A small segmentation model, trained from scratch.
Training: normuon at rate 0.022, held-out accuracy 98%.
Data: trained on rendered scenes of coloured solids on a plain floor, 97500 training examples, 3.4 epochs.
Rows from block 11 of the encoder, named by matrix and row number. Rows with one number belong to one neuron. Each number is 500 + 25 x the weight over the matrix's rms, rounded and kept within 0 to 999. All counts start at 0. Numbers have three digits each.
# fc1: MLP up (encoder.blocks.11.mlp.fc1.weight, 768x384), inputs 128-255
# fc2: MLP down (encoder.blocks.11.mlp.fc2.weight, 384x768, transposed), outputs 128-255
fc1.82:474462531488447486475509469544505479482530478513471505525503552528454509457487475530479488466521484518470497512532470488480504536508498523489505498546467503496501547508459535487502464514496494507513458515478495476476479523493514499507493499468480505483530503529472468508454521513496511506494513518486490506504536503476484508515469488511490516527480492523519529497498533503499501472524
fc1.83:466525515509504533538529489517517498503531531504491463511476505518514489565498487525481483518467466507546525495483505509493482514532511501504472509507513530478493520477523514499501528473495473515494506526495479494466507487507480469481465453514537487513486488503514534505514507527485507489466460501475483467439482450486444486510490471484487485499547507521481434534470506497528493578531
fc1.84:484534487516487457500500565492512493466505507492483522514515451506528502483441514494505486473515519495472489477510502565509487482520507496470477520523496500471482486472535565505488486478554528473558535477506495446533493523503492485492485481471488561506511516454485509510515495485522544496488466493501476499480481492482495522486509498477484604527494475485468490513557485487493485548513
fc1.85:455474506482456515456504493528538543535506520528493518449496481528480487487499495498480500550493506491481541473482507465509497521523490442482494485423497532520461545491535477515498492497496489522532548512489502431447498430469520519495496534500537450476527510472518499476517500492528479488543475509524488484457512520506460522484507510521486470463506489514544539518516522520492514494501
fc1.86:495506511485445462508519571479510514460529518478497493524478483502496510497511467453514486518540529482509495527493490538496514483456495499559496481524493494484498535462465553503524470503494500546523526491481487508463531511496472524483474493476508507502504485480501533533487540508470496506505469476472480506522506483502520518494457470485501487493445492503514513530514522499520494532486
fc1.87:508547530509504463498515543497493494493521487495543501479499517512510517480507514543478483468543501483492493502516491491437483502480488550480467546471495470470520532483546466511484477513536498497497530519508547493529507480543493498504504465474477516438528505509480524489466513474502482514515470466468453448512478486434506481515507490503511494512517486510492499495472501511522506540501
fc1.88:442466451468491525477461520493495547482464473506530512509513508545494517495483572575458491494507597456517481487475512490504506478499462513481500488531575531507503491543492489511483494504422490496520497534492503514495473501504505494510507511520506486521472479467544483503489490491495507481464450494545528515510531517515492520529571499458538480505467506511502469514500492511527518506475
fc1.89:469529471479509498475473511542461530537480487445498502494512503452484510507483497496497523510489450551549488445496491495459495467523499515510519507606520523492465519515494482481489496511491498507498450437497494493512533449503488528473458496532494525539511473497474493541513546500516482462490538502504504501504473484524532484505507516475532525522541486498504483499525525495487513486489
fc1.90:514503502508470509543498480506498488482475504495517469507462507535498492496485555476446518468493528500483467526522486506505485487538497506493510512469482487474486522483490479481518488564541515509492514508509506523479505506487492487512498506478459513522500486533507516494519517485532488499498492462529525471483495498521515493512472481507507503510526503498532538471470514506522486494466
fc1.91:482500507497493481504534480519467495489456501546491513492504516505499496508460500496448506471518519505459487504464524470511495475500581502508491520514500487533501464510494467499449503530521520483475522483563473514466516431538545492492507510504499520467493521488484508478503482504495526496495538528475530482486502527498518500518521484464529523546509517496496472515508512510519512509477
fc1.92:550559498531524485506482509513501495453484458531510514500459480462480521454491496489485471494501540522537486491574449468492510527481475520507469469528504478541544445507518521477531516482547470499496510450514497482469494560524478418514522479534479529473512502536490500523490522471452504470484500504465475505482499468480494501504521542508494503517508479515472473480465489477530503513526
fc1.93:513501471516466515541502511503499547511499486492524511502505505495501476537522482449488534514468468499470502511470506477492512500479521502499476505463511478499520484495470501487464460513504537497455487509449465509452500473513515505515483517500530490512500496499522493476510497513521468516484466526502508539484475505520514459510470485501495496497492521500529497476522486506448527479470
fc1.94:541513472500471514508438487484501485473512545469462533510510468522481526465489492493476488430435518519477485523520525533479545466486506456480516516512483519459460492477540505515460515507478479449495540483494472506455504476470543470494512547493480474485501486523513490538531499525511518487516505500502486509476529506466494516525490479530511527553483533505501526480507482502480525442496
fc1.95:538520500471528486470460472514525482459489501438506547467497504478469468519516484524482510503534570500519534500485463520454488520500499485466454521485491475486498508512447545489514464489485527528457500481489529516460467480511516505489492518542501498474465510515485482494510525523454499470496522461460542543501531503504487513490478558487486543572483505477461499507448534506493472470504
fc1.96:481481474536513502524484527518499548491518511542520458521496484519495463488482512513506508464482498493473478528542473493499483527454487497516501463484502495499510555493505509465506480501502459503522486499495485541545488521506517466558523523529496537495499486494509460490464494517513504521531528477473478521517499540457508468467524504483508469481521467527500480539521515465469489548541
fc1.97:479510520486492490495482465485459509501494477501519463469492524558510534513461485487492561503557514474484482492495487550530492462459473457482518470489492481544513511504473545517482513548527524474478507469456486505495498494464493454491489477488513528509491481490522532476498492510499496504477479498490551513489457536543553519479483471498474533473502490473477512523532509529489512560508
fc1.98:506508475530525473502448521517504515535510489507529509519449453509485487478525477465479491479495512496521472476499460497532510523457503503507561498514480525497520475481528478516488494504461519440492510484505487488465496525511501484481488502481489514471537513533516487539489491514484499546500482531474503498496500524483478467447513479527479488468506472440519494460507499482490478502501
fc1.99:429542517460514499509497508529510508521481537506471478541480519482487481499515504494504458512549511461523524478499486537522503512477495453472483513490491478479530484496511452542501525487514493492466524466497521482523500497456544490474505523482492551524532511502486518513524472501504494525481536492490446470485499466471477506477519482478509476477481520485455519520510506496469496494529
fc1.100:506518516507499482490484516529512531443458505531509480502529490518515466514430494514481554544528521470461513519459439495515515494478469516483531524482487510497492478482502511529517497514511526460511506504491487483486505501521515529488497476503449498519517509491551484489494486488448516486520547514487469517499475508552528507535510527510520443509553494477513480477476539522503480539509
fc1.101:509518525521516506474505487513510516513444498466483525468496518506512506530501543519541477517483502467487523501496515498478483477509513498493488476554496522509497496543480443511537443517518508496485490526479455559537506490536512476493490508453489469508489445521501481517516479478462511457515493548523495514517538488461512524550470492484505498529493484521530472513506531491443459518539
fc1.102:491474532504481491478518503537504504540509480504463553406497509487511526512451470471502486456509549481464501512491548452494519532504489473526500516513519541485473527512481519444488483490486504533467485515439452561555490473495497515519487494516468533531482534492489498475458505460476464478492477508493546458502486518469525540495503464493484541478527510552486476518518501478560548495509
fc1.103:476545523505520473487538496517521511434496449510482500502542485535565485499468469483483506515520518481487510519507455521494463484488495547500495511481543487519489469460519529512481487492491507542489509516474513482487462484483523519460513560517494475478573464490533481487489478511497506489501485486518536529445503509522511498508469492489489487478465520475455497520510501439486492447498
fc1.104:506509482484486500493494502458489482509434476539482541502528469535522465557531501540462485484504501499540499508539521485464488508480453480455525484501480519549525514509505500522485491531475468493502517525494531498552502500483488511515538484495504523512529473489489532495502508503471486513477508447502561503483487495508452487513509491484498488483477510525528493475498482496486487445518
fc1.105:502522497522529476496523522488483495510482492452507503496522522486467496471521471534496471505442492484501489478440525479456524527540412484470513485497488516463440511500465484544494480531512511486520453494459484497498561480506504487525542482527496538522526498481464500498507562504459515481461460527489482490518444525534528551509490501493484500468501521519510502518518486500521495485509
fc1.106:486492531510489499504500521529512485479452456517468522498510497465506539500494556539516472502503504478540533489494496495504472481477500523497564528501473515533488515496538481470489497515489482501537487461506461530531507503521531492478452521525507508471532525499551499473492484462508466483526524506535553521489500503493528517484553522494549490492495492507493497486529521461494525488511
fc1.107:534476529477505492501518475496508516492485500475512523562522504473521455505482539528496523532479464512530469473524510476508487501538503527469507464489501485520494523458546527542496506499522485515513534520491519519498551506518512473537457494503493494508480498526513485476520533479499532527482530486482542527498507508495505513520489515543470467522526472498446487523491504467533450481439
fc1.108:536484449496480542537477525514479506514512490508473485533476538516468524517525458504468493502451526513507512488530511545490487521526508532449457495492533490458519468488496499478498502446514490569477460487505466498525514512487510464512518501487480522556524484494514535436461538478488484544507521478526479515522452476518460518507521470455518506499485515491502511519435506477518504486511
fc1.109:534471486498554480473462527491519461510469512520483520502511449488471489492440518510500543484552511438516496532493488520499502463518447491443455493464501507468523477480477524458500468472510487520487458507524480489479509504488514515500502524537515435504487510498516478522560528506465456492541507449534483494486512543542496487481571462519505478480495521515491460517522508524529540482556
fc1.110:514518473502454491511490546482452465533477504511512508472509487485536466508470504483497470517575526569497477526519518506498508475486533546479514524438466500486475525491536466501510546525524468466487501529520511548498504498522539504517517510481536483493459501491510556505488490524512500559486518516450519484509510490460484495482500425503539473467481471489509497503487512473503468479506
fc1.111:463509503516474501499469514478517538480505491500453519518493486465502522535529482505493525539461491479491490453485537483510510517535520529511509476499537500477490490485517480522491489493510496501475537498516543531524507520518513496532549474485510468508438542520488522519484505477500507502526490480492484501474535545549512480492534472455506494489512565550487503479494461565500498509511
fc1.112:559487540510494521507499486487513509500480489516496510517478495451489514518472495475537516473523534522439525477546471494463526469515517450507501520501503524476515531526498524503469487483514528520502502460519467560553482484479464502569478537529498504495478509524477453499528483500514521522502531489492502475506492499457542533513486460523501528531445516483490500522476520488463482541534
fc1.113:508467489550544491487462502540522536483528538453474463503481488484506485495524537489535484525474534455498480482500528490482480489481548524481465508441520496508540482477503525459540470470487490482488457466477463502548491489467494512512560492479487488514499512526531519508482492529497492496543476499503514496515519467510504471525492534489504530502486500520503469494536516524526471519475
fc1.114:497516472459444478525461557473508523512485556507551483434473487517510470511522510521488519493532520502530514482490476507490489505477498537502515508479472496511485505492535516542518571533481519505514535555542515467471537542506510473443532482474519471462499569472473511506469497489502486508527503500485474526483476518508491553503481496533530485552483470443494487517500535477487502483458
fc1.115:516469501464540491501512487494478474490488490461492504502519517494565499527473478559472491457492496493500519523519514498491523516469465542487501476476485488525477488471480532395508487512503489525556493468517515511477513514495521471464503523476547449501456495476515495507527495495540495510550481552509499514463532513525494540522505519505484555488519500476458503497551517483510517513480
fc1.116:481520526528496537505501539534516453493499492510526457510519488525527494518471479537483508524504474544428512536528521506521517546485496490473553505477520490467474468483500528532477466518486519503505520502507485493482535535483480465523445457496501516517558495527418505504483508522580470461510513523548497499484466471493458487504525462458447506462514507428494522511530482482513460495495
fc1.117:525460475503525525488470500467482485505529494496531458537462485507462479491532484484540509453533511518496463507491486438499499538458558530492522454477504447553470507527493501492503499492536481522544518508500472547504461481513524513469479490452509499523503474508477463510503526498493503496510486474530541548480500492518514526491484522454487526530520502510493515514514475526469503458533
fc1.118:518490479520501516503492477557508453470519492573542479513545497509508526492540544492461537457466521464490500479493475502486546457477496542500506593510504494474501483518519515530477512474489510468495539517515507465510491507528477515536492528516493449509491494504525518512493516480519490484523457560472543472487494504520493493495543475500510508514514490531526474471494518499551476455467
fc1.119:497537520476534453458506495508538502463494499507516543546526478493500534443519447481482524487483505514493476458515500494498500495490525490501472526509539488522474493462514524484462500462467493560490517469527493504463493513497493539494507570466483515518537474485511532531517520502494522522505481483531486467512534514510470492449477480485495499504494491445483533445508501532503515495522
fc1.120:526503539503493468522513493494475485515517481503519518476567519518487527492518527543477532456505476514494491524510501513499513514482499516544494512503483514505526509497540480534531535476537494493486493521509535495517476510526541479558467531461530540470480506495456522504475506534487496467525528472511483519489459486471546549469517498521528495444516524509474478452456505482421500542509
fc1.121:516463444508479507505553485448494505507507466490514484560525523481502547475496486488511523506564504562505531520536495449481468493447482474485489498510454459470518481489465476506517499532486534507509504518498485506526464542507500484485543495527474508506514501536494485511495505495482491499481520497518509510499491455506488543501515508504518491485475498515503473534499500465468525478518
fc1.122:462486518529475502540478509477555492507492487469528518478517485507516472493494492491443488484513512520494518489541481501489458529465462494487475468495526504514467507504512512520491542545497518461443473528531522485491486463509483531475488510513478493507523519498537550484511463503486488492497472477463506518466517489491504526461553515518512475492515517523486491442434492509485503514476
fc1.123:496515491549495556475529500454491549471517499530477480494447513512500529439460524475507487491486525541528505486532523493512478509460497511473535451506492530471530489506497502506501502520531473493499505532480491515473509520538498478533509551519511485536492503464484504498515520477481509534522522503507463475484487478506514483460471468455505524473497497518466494484508492515492487532503
fc1.124:498482463481505526455498488488505501496510508551466484491493483493500558458473518461519494469483473488535488510515542470507464462468519496505562532477480537507473454547499514533548489491517498487523482457462479529495487483510538513549517525536538504458507546480522500494480521487495485497507535471467485526476478528491498531510471501516463498503545483488515499457500493505504506484487
fc1.125:483508534534516465503517481479490507490497527492502506462457490475509452452498535478490450474477458500478490551509506482512477525493530521468548421549515515462503517509486541482526544459551502489483501502493479511524509506464573492491479481463521497514552492477460498492539495510462518481512491477486538532514515495422535524458516468462517504520490500511488539549472534461523503530520
fc1.126:479523512488463482512506482487519499494512495471484513520473474500472519483472536513515522525489455407512499511493489542497477551519538524443488526471511522485475512490471507495493500487521496507476505498486510452472517490500549462467516540539532516515462528460515507473510535483449492453490488548524504539475501528497520514514511548527445509473498470510466485483495514505518460492483
fc1.127:498484514516511484471440461506518539471525517489495440512503471505510504513523497505577507502510493441519517501478512473497513457465469478498533497508463497513481469526476459483481483533510539481538507556501497493552508494532535552484490503496444503513524519470501472487511544506463527480479453515520500477542494462490498520483512534541484479508470483481562518457494525491517484471491
fc1.128:427486498493492502521479513509464500495514489493503522484528497486457517523490521533495471489542502509505475503476520499506475528562496501538453527469537508531494499493486488510487513491507509475482547472529477492521517497507501559504506478445525507487521498502467481531479484508492484537497545451472480505493550535495475492516475489491515495542500519489535478467489508434521493504534
fc1.129:492564504471511546495528534496492468485506523506470507455488459465547516501489511519488545503507468483479470500510474492519513433526484492494528473492488556449528529503541449485507477520523524511516491503454477495511519519498476488499497518476492502510504527533529513549500503475457496483545555482515482482518463517487505520496475473549502464486544497456527490551501464475454537477521
fc1.130:474500520491482517500507559495508495505485510472479520453538486486480488478487501509506518486518490466501435544523511452483489512479507501480536493489510493502476554480487523524477515474487497528440501487496468488511509509508523507516515490503517529522462475494543453506483498478495519535471524494562491529565505519517529477531503503490515479513514512518505518517509481525493528497474
fc1.131:473506482520516479499497470496427502505535487484531467505529536507487493513500501521499536501481504514523487520492494504505470491462548515489477466536472485492504535499443530501478513533468478452530511501526494461537491559502549504537438519541529533430476473497507499501459472501549487508489456481509502482504521541492485466508532461518482489524501528530482540515498487472543518549511
fc1.132:504511499546540491512477496505528490525510453525502482498490539486485484474481544512476482516558506549539472533532473518464444535478503513490476528468482484491473514523504498523459490526511512463552478469535509475480463527533495519492500438497532497533524500535526474496484545532501472442508522479510526489540505475515540508462505503492504494517495478519487498521491481493475509544485
fc1.133:485495514438481479488542519514493526540519493517506461534488493482515472494534480506546497497522526522486490448506523496512500502475509492532454533514472476537493496505507517466515483472536520481511513542436474463508510498521497485461478529493493513524467544508493513517453472526486446508492465516509499502487491541480469480517480494492495527545472514457472468526525505515533505486481
fc2.82:501494491525522476495490484447498480524535512462563507516470507468511559506508488510520470521477516490486515504509537481464492501478493470497557475497527523521486553451468558555466525530510451477498509489509498487543445438492495510463538504493525475477436524503492529451536518533482516515525492517541488511487500490504490543478510473500499438507487476538482503520556478475442483497429
fc2.83:491481503466516540517501498517501510539509510537505499466446457466522507500534505490516539529488506514502495504516508498494527461519511496527524478501461462520499513523513497537460510498486505479491471542517557493554529507515490508476502515508484507532492468459466476474459513514481480472516537475460515507507518524502514525472531512523511463479450509505513499475529503484488529492535
fc2.84:535458504485511495475499487517504503517465532507514477476498508486503464525499509496533537469473504446491440507501546474509502532479467525495486479461530505561465501565463451499500511504460505508495504487440502556539464496512502498470498477487515453494509526548493527513477483498452516481471517512512504472542565510473530476495460506508526496480514546499479515516480525481505536507477
fc2.85:515499524534505499506511463522522512540520531524463511491488508449528487494533528482496477486549539487523501504510503512489503462507499520531476529536479484482494499531494538509495503519488532482479518494486479535472503511509492506521515506494488499488507488453515479526448498478530508490493478489505506482556496468507510502494490501531504511523491525518506493522518479475488518472502
fc2.86:469507514447507484452513512461527533483539470501515483518505458570522484500482486488559501464513523515523494500509500484543529490478523477464523513446451480515511454492529514537506522487423484521536514572502515528519509480504523535487453485512529491496464487530474485511504496498521470537493523506566493519533453529525478498490523486469449504493481469540490506491493501480561494508462
fc2.87:491471506537508500501433504488526514506484504492486481478508498478464498470508499500518528500492503533508507482511495485508487463486529480511467468492533461513528486519492475562521512505449481498521493455505496471457461493492530499443516536495444470502517526454505489450480526501519518506549515482505499485514518499453510509509450493482525523498500505522484529470539488500541520508472
fc2.88:525502549495482493514508498517522480502499532539506466479532499502498499524489477512500478494510498506546496507447507511540544526484488515451516499490472496486515496487484487494532524497445473517529522464495511552525519503462466441516476473516498466475510497499481528456500523519495501537469505477489519481488496473506520472489468429494536462492525454512505467474513514529498444484515
fc2.89:538472461521525495494515494534496508464445522531505492516529487509495514545492517486494485512547521506508520492508523512465520528470527543479486480497477515459464454533499514492495485503496496496467495514550505534491454540509496508497473507484522494482499493523533501407522459517505509475478486545466474513495515489473524495491510482504551463467500499484513454489473458464496467477538
fc2.90:455504492482519486483477480479514492518545489472477512494509508507505537506480505470503543518533501534528540492507525484498501468515501469528501511488460461494500454531500542527475471475543524492523487515483477483511534451549493532485521533466532471513462469523533444494520502539518508516486499502519520524479496480526499526504508478510482532503507482516487551522535526479507522524532
fc2.91:488507466492522542468514518506509505509506526463491490487495510462498546490521477498489509486518465517548492515490491492492494529489523463459495465503499504500472573497527498497515454521442519471522508487485491538509517519478447486487485485508478485489492471464508491537525508510507436495497472491471499508466488486509508512487495524478482477494512501500527484519509487487501514464534
fc2.92:458462499489516519509530553510459472522529505452548499502488480515474486536517461488518498499480494492512527479475558529501519476500510512491524503490463519513508487492480501544502483537476535527550482530473527469526518475500493495473485504494505534492517522469506500495527501502502488499507494450458533508569504504529507493507489525507482545494450460511486513527539504477476527491497
fc2.93:548525503543532485482485490459518504511487551530502488490519536476536509508511498489494511478497537472497530522531493483486476469518485506522465510499478480496474545503513522491497515517501479527554524477549487528495484560498491501484493503453533515506517456502471486528513505498472548523505481490526494482473518496464493488492490465488504447500469493516487483483511523493487463526475
fc2.94:493451475442518482485515512525509502490519549487481482499513472518476459492465481505492514464495513527519508501519496466543489489490520530517501482487486476460487497474500503462508473509527475554534511526475480523500531503536464482489504534543508478495483493495434518520490461474488524512472461473500527488545544465510438525523495503552516481458526519482490471563500523537489525491500
fc2.95:537483487509507507522556512486496462490507492480529476517457533530490476522453508497527519468483481511465518491515512483500503499513516530498520490461467487466465448513523536506480475462468489513535481492514481513491498515483485508523511511448490483519530491509497429515514488493493513526465511507522476509506550497491485482481505427492450494543468532484535494513528482495501528489503
fc2.96:522479485510503507512477523483465483440475521503501465456499556553553506450566512483506542483504523534537462492475458488456526549504445572470518480464467477493532520476513511458491517472491471482530482481509492462497500475492510497540474485493504493565502533499488483488509451497473499487482480469565468511532484462556526506556472551523550544510476496499519487490423441497513506479518
fc2.97:503497471465519519486507504515516530512487479516478467490471508495472444526476500489469525501512537502478467488476493508536505497497486536476475515502542470459526455487479493519520509497471501477480522468457509508487505477504532495533500509476481530478489499475521478471483474475487502489493486478531503512522507481445495509450551517497459468498506519487508465486501515495503458471498
fc2.98:535519490534510507499538477449490487534517499500492474495481487464521497461462515498472498495495509535538538473516465518510522533494497465487495495516535531513528489512531478504455496474527475474491522491518456518488505432520478478505504485442497520537507501479508507481519472473486515532506490445482545503528565507526480512522480466493474506504444529506454483535507470511533501506492
fc2.99:508491487526498481494539500522544512475515516492501471465482463506510491496519518500511481471453491511510473503494469506488486489504514491494530524479505533522524512517492511468475520522496488503499504457493509510482483502485527527507501516537495509519515479511560473503471479491465509469533479484506506511506516547512502554511512495506483514520520515493506492493506510507480512511507
fc2.100:495523541506501521505535516503484503524478503492484473513486484469438484516491524479493506474508506511564465481512488520519474486502457509478485478527497481495514517499477499498530532512480479505533493517524471495463472526511461536462479551510507499533503468501480458447519490514532515529513512453496470520510524466472492486499525501523512531536482484516506542473522501508494510500530
fc2.101:519514494467486536513524516500519468540475527520486532553508505527526486502480489479509460481512511479545517472549512498480476466494499526530504488499510586528499490519515466501522530531501517488505539483527487455504479507475537534539488498535470482437516453486503524500499495506522507529469558500445488498487531473494500518466547483472532474426447520485485501488449512487492504504450
fc2.102:508481479536526495486493525517490500478478522523510488537517497537474492423521518536504533548494465528499468528518465517497494491499543525488517442448494469489526481515473490525543534538511485491527526512512527436493494507505514469463518515478535493467523494492495486514530503509510507512460513479477452515514526513549496466499508504484499453529510487500515525495491495491477499443515
fc2.103:510498480469506503474466510472478462535480442490445514489485501529462514488532549468467522490463510485502505521493523458489540518491500453509522479530512487509519501484544491443509481556464524467512449526500510484536490487470509482491494510522524459536492523504480529518529476506489520513497513499478476522488495502507519505460490512499486511514546515503535519481500465484564540518474
fc2.104:521520491460507532495492478503519495500478479493499521504487488487497490517495478528485478456512483505518481500502506538468522508544493564514451500480526542533485472532529503504489522509498460508493511509477516499496530501507490504478469515514529490470498487529505519480530514471509566476522519514519504505476483528491522503510523483497458474552524512536522445538527527522506504509471
fc2.105:497471517514490486480505514500485448526551497508475463500498561518494480470512486491544477525498504496491458493555474494481508490490535461479548493468529508528497458502504531471495516482502521460521538474496515530521523527470491488557450537497465518493498496484486524538497488482522459493512483505506502470447508498477487508459519451491504519492499494523503521498463479519514490514534
fc2.106:491559500484510514497523462523463481482518500459505501513519558518496445525483512490508491524490459551497531510493490514497516507525507516514514444530500455542546518480527501454506498478486517449475467508458464478480495479477459502486515510488502481490500497514479512508478522481511501515497502518506479523498504523539537505500487532480498518476492501502513475474514467515514519501500
fc2.107:513505502516501484514504513479512516511502497499483500483477487518499528506510493474507513468460519528513526502516465517530506485490505511483475536531502529459439479504499483506544528511511500490497507501512493466482460483463464520476513483482511472540529508494486482551502503534491470496490494529504475484505479502520447474529455481493523541492477464513505467510535496515501491489483
fc2.108:471487521487480540524481503509530480511496546538507495459495495521485490530452491489532526512476474528528496469500511446529516487486481505547478469469500505458490513522512498485489525506489451457528472496511511486487492505490510477507517515533485500468450477494498526520526529528498489453529536545517485472469515469482514492509497508497506525509489537492479478473482529494487487488499
fc2.109:476539504444499456482471526524455517528487502492525499515507516501521498452525526532470483536519474517450514500481417515489490529508451465501480508514464573526459525474502498474549504479484526511517488517475493528507463514473467551506512520473527522526460501480494558524516473549498548499495493493522556510518487501495523497522498503456446508467508504535526493510503487464536509507518
fc2.110:485443506533522529472483454513495498472464493467469487509497493481435518473456480532549582513527489470531536484481481473519503513501526448560539481493482468503508499488528490545464523488530501482495538479506458487498484529515478533497467468537478466507479476527497526517475526475504554506486445527561519536552477496501496475471514467531463518549503488531469464533500491523455522474465
fc2.111:461470517480505517475508472520482485513524517529508487472497496518496520482476499490516491469471505543519472491501492526515467499481486495483486502522500486506502494543539486512510481477482491529549505546476472499491514479506532517495448446492527518480491495486484503497512507448495541531496457505498501514538494515517505522496494486504501507488514482496472501497478503487538498495502
fc2.112:496487485491502483498533530482526490500500492535497519496523470508534504495500516504460505495457520473518524539470506497472492487510513550508502468507477495501460486480484479496537509501523500469530540507525511477511520485528509509451496505498521466502481498530478482486513506475517471483493479515445478518473525492543510470487515488491480490501499478489548495471471479532538553459492
fc2.113:481443494454490459484515488506518479486511485507494513548476525529508506523427493518504485516551510534494497503535514448476489502500470454462478492515501505487470521511529466570485482521503472537525512509514516505481500497548471434480461526479541466464508507503462472510501483501492543517496526527485498485467463477480486501483498495507470529514520499531503506500487487542525488464509
fc2.114:430516469510488532485509515478496490489520529487517445500436488494533506449511464472473502523517502494482505485510483497510489462486493456508511474540526451543497453495498460535520513536460516443490511502515519500485535512499519509506505507455484543517521526481535496497455532456529559517512486516465488502488533458511467442442556486495435498462472463517467557532453531498521460520484
fc2.115:479528493486487508446500546484492509480511463504503520541481472507483486487493543479514552494546522526510489533507485527531497518517489463506494479541509486465497507512524493507489527487481519469496485508477543487516505501501497509504515507499485516448496543546469477459495505515483512516539492500494467506474535520534499470513463509520505465461514514522521502461486485481537506502459
fc2.116:532479510451519474543513501492468514533537484491506528458496465500457516481505523471522502499450501503491518457496476475505476495524474471542515503525484463456532492554503441486532443528520506475531465522513544495531489490498498505522530520457501454467558504538470505548479493479491487503482537419534436474502497526545522529522501480497565478466507479492459547540496527543529460455524
fc2.117:461514459449487493508517476487496499519493503505458493480474460495497488506486521469518475508485458521503506525504504535488495473511471479541507531532501480468501502485515515498463472524507482506498453501522530498532515494488465476462507467528528533477492560541481499550520481506502508481475500532470429548539501518485499455520486500494479503501535516533516479503517491534513508516483
fc2.118:488509526487478529521523507507522514507480469465509513495475524522510492492501518479447458521531479502497510471552506504513491510508476507468489519484521478479568491502516494494542463478504501553490508484486484553528486484500470532449479482536550524499522510470478497467478506518513458512500544503521520508510477542475506480479471468478525486515484523528504557456445534527498496485517
fc2.119:517488479511493468517514497503527477561484533551474507528497494555501506534523460475498514484470539468488448486484527530514553492478457515513500528479527524501542504556474539492517505480496544485534520497471519509512487480488480513528463476526541511486465478469503489511455531484527500473477545505500540526478516472503540457455513538562498498509525480495479487537494532460508503502489
fc2.120:509473476534519471490473480475492472457487508510500493459490493446493500470516517507498509509527499519510511536502493517527465491516479490447482486490568503526518539526521517488509459549500492509532501468517524491475534449519511519483503538494495463531501464484528475495480462494539550504465493472539502507514525516481495477539477479478470463518517527473479511488494473506491518528488
fc2.121:556477512482487480521474556526498510542506493496512502494508477535528511485533418479523500517530519459512487490492478515538489504443493513584531511499489475469513528416498488502509477496507476448516457535467541512533489465491493531500509488526528541478480511469508542484508462512520542513508506467518507505530494529486524507535524443487454493508490513458490441453538504501508525510453
fc2.122:504483473502494515496532493516488472518510499500496481526499496466479523501495510481523516529492517486534504512460516504473522488539543484522515554509498518468544490506504510537487486491499485531475502468500502491510512521485509507522501477512501484502464501479512465530483529487506514478500516501496486498488470497521484485518469487472514508494531510507511490541557498501545521452523
fc2.123:504484456509490528481486483514510470506501483479493525502501459503501482517527457484480479507460485490502519496505494493504474528540489473494511509500483503497491540523506502487495542472474536477531514498520501475545486465474479485499499491489470500491528505503479477495464454476524505466480477484493518530534565500432502531518522529538473482484529474519493485494481503499511461433495
fc2.124:491491494515505460508466469490492513521518466478450513503517511451475466475503517533501473512513499505463485476488468522574484537537468494487491514512499508475498508464498496467460538476492484506506514552531483488525522501480492480471503499492501482546534491516472518506558486532485500506503491538424515520498519496526487488513513498492481470499481539502493446492519474495505438497498
fc2.125:483485517526509452500551472499475510482482450469539508480468483524524507527539513463457499563482504462499532497467446488490548496498530491524482496506461453511501495522475535516508450490473500500502525500518476483553543493475463449475474510490514492566451502518534488508469434514503486553451531507503500511531513480499498486515460530511529518457485448482554470504540468500531500524484
fc2.126:496484493475476460461483499480523491489535484509517487503483525490517478464495474520494490495476489560484513537541521506476535451505497508487488529500497437520493512526518484520459510529502481511497526480490538531482519508501514458494507508492466490508537518470513530492499507442492511526502507484519527524470556468497501493474519468509537491492496522477479492554530505499473463510523
fc2.127:483504473527451455480489499505524475517531496512522496499454507527475507543496493477505510519560533518505476518502492465515506427484493500490494542511518455497514503460528534480466522497507472498501505478525484530517514511478514484499487457501513446492510499532512534526476497472522484498528507497525533489518503519469512467510531492494490494484523462500515505505553525479482477506524
fc2.128:530506532500552496480477503480479495503469500494495470517479498477516503504529528513491478499489499535499472515484527490533471525467515466487493530521530465509469481524523480525514499501537496514488420517500491542467510488483516462503493482492487504525473525514505486519504486567508498457461495504479544507507488477497475528506501518489511483490473503504487481522506498498520520506465
fc2.129:491535496484504481470489493522504523476525462540526510509543510470467563515485517529523482485463529445499536491503539495519486471517490506467463450444491501498489474513479575537553534493426510493498492451475502486542479497493464493535469524486515499556482528527458462450452478456511480519495515476451523482522507507471498462487500477536521463545490515504501473477508479497458504503508
fc2.130:485531478480488496505540510473532537487465484504519508491491531513498507490463518494512504494505515495494520490463479514470491531494544486512521510496492507487461526487459490507487538478515462484502485467482465520495461557525485497506469461501540486520535481467507517513507459506456497472505520491524488491451508530515499510507522491504533482519499502481525495480501492527487506464511
fc2.131:514528522496504491490518496545514495486502520511475509469463465500504503500526459489502474484523505463506484462518494503503488486445468500480528539503494482463501468524530523511480509517493521551480445514464455532503493488454461507486538481518487477512510505501489514488525502513471516494531482502491477499497527525513503487496497535489509476511490502525515507519516500494486493500516
fc2.132:511523525461494511518529511487498492494511438508494494454498492474462484523479499469465498518428489461465524485491547494526498519494490520490525457539521518544515486484488480504531553494482517493489509504485484506523546493459503493528491543524479471527491521532460506513491471464506497555497505518495478496457465500496501520523491497469529492491464515484487517499526513495513484521467
fc2.133:493497500494479488503468467469507529498485479514518485505510487528520510508514480525509514496513500539450492531514494503522496501502522479521468503494488501513505527471499512548516483547504474524509494479524495499478496512485496539500529494476483492484500482450523478487491513484496505488517489467478462519525515500472503524486518483516529479485508488515512493474491488457503502512496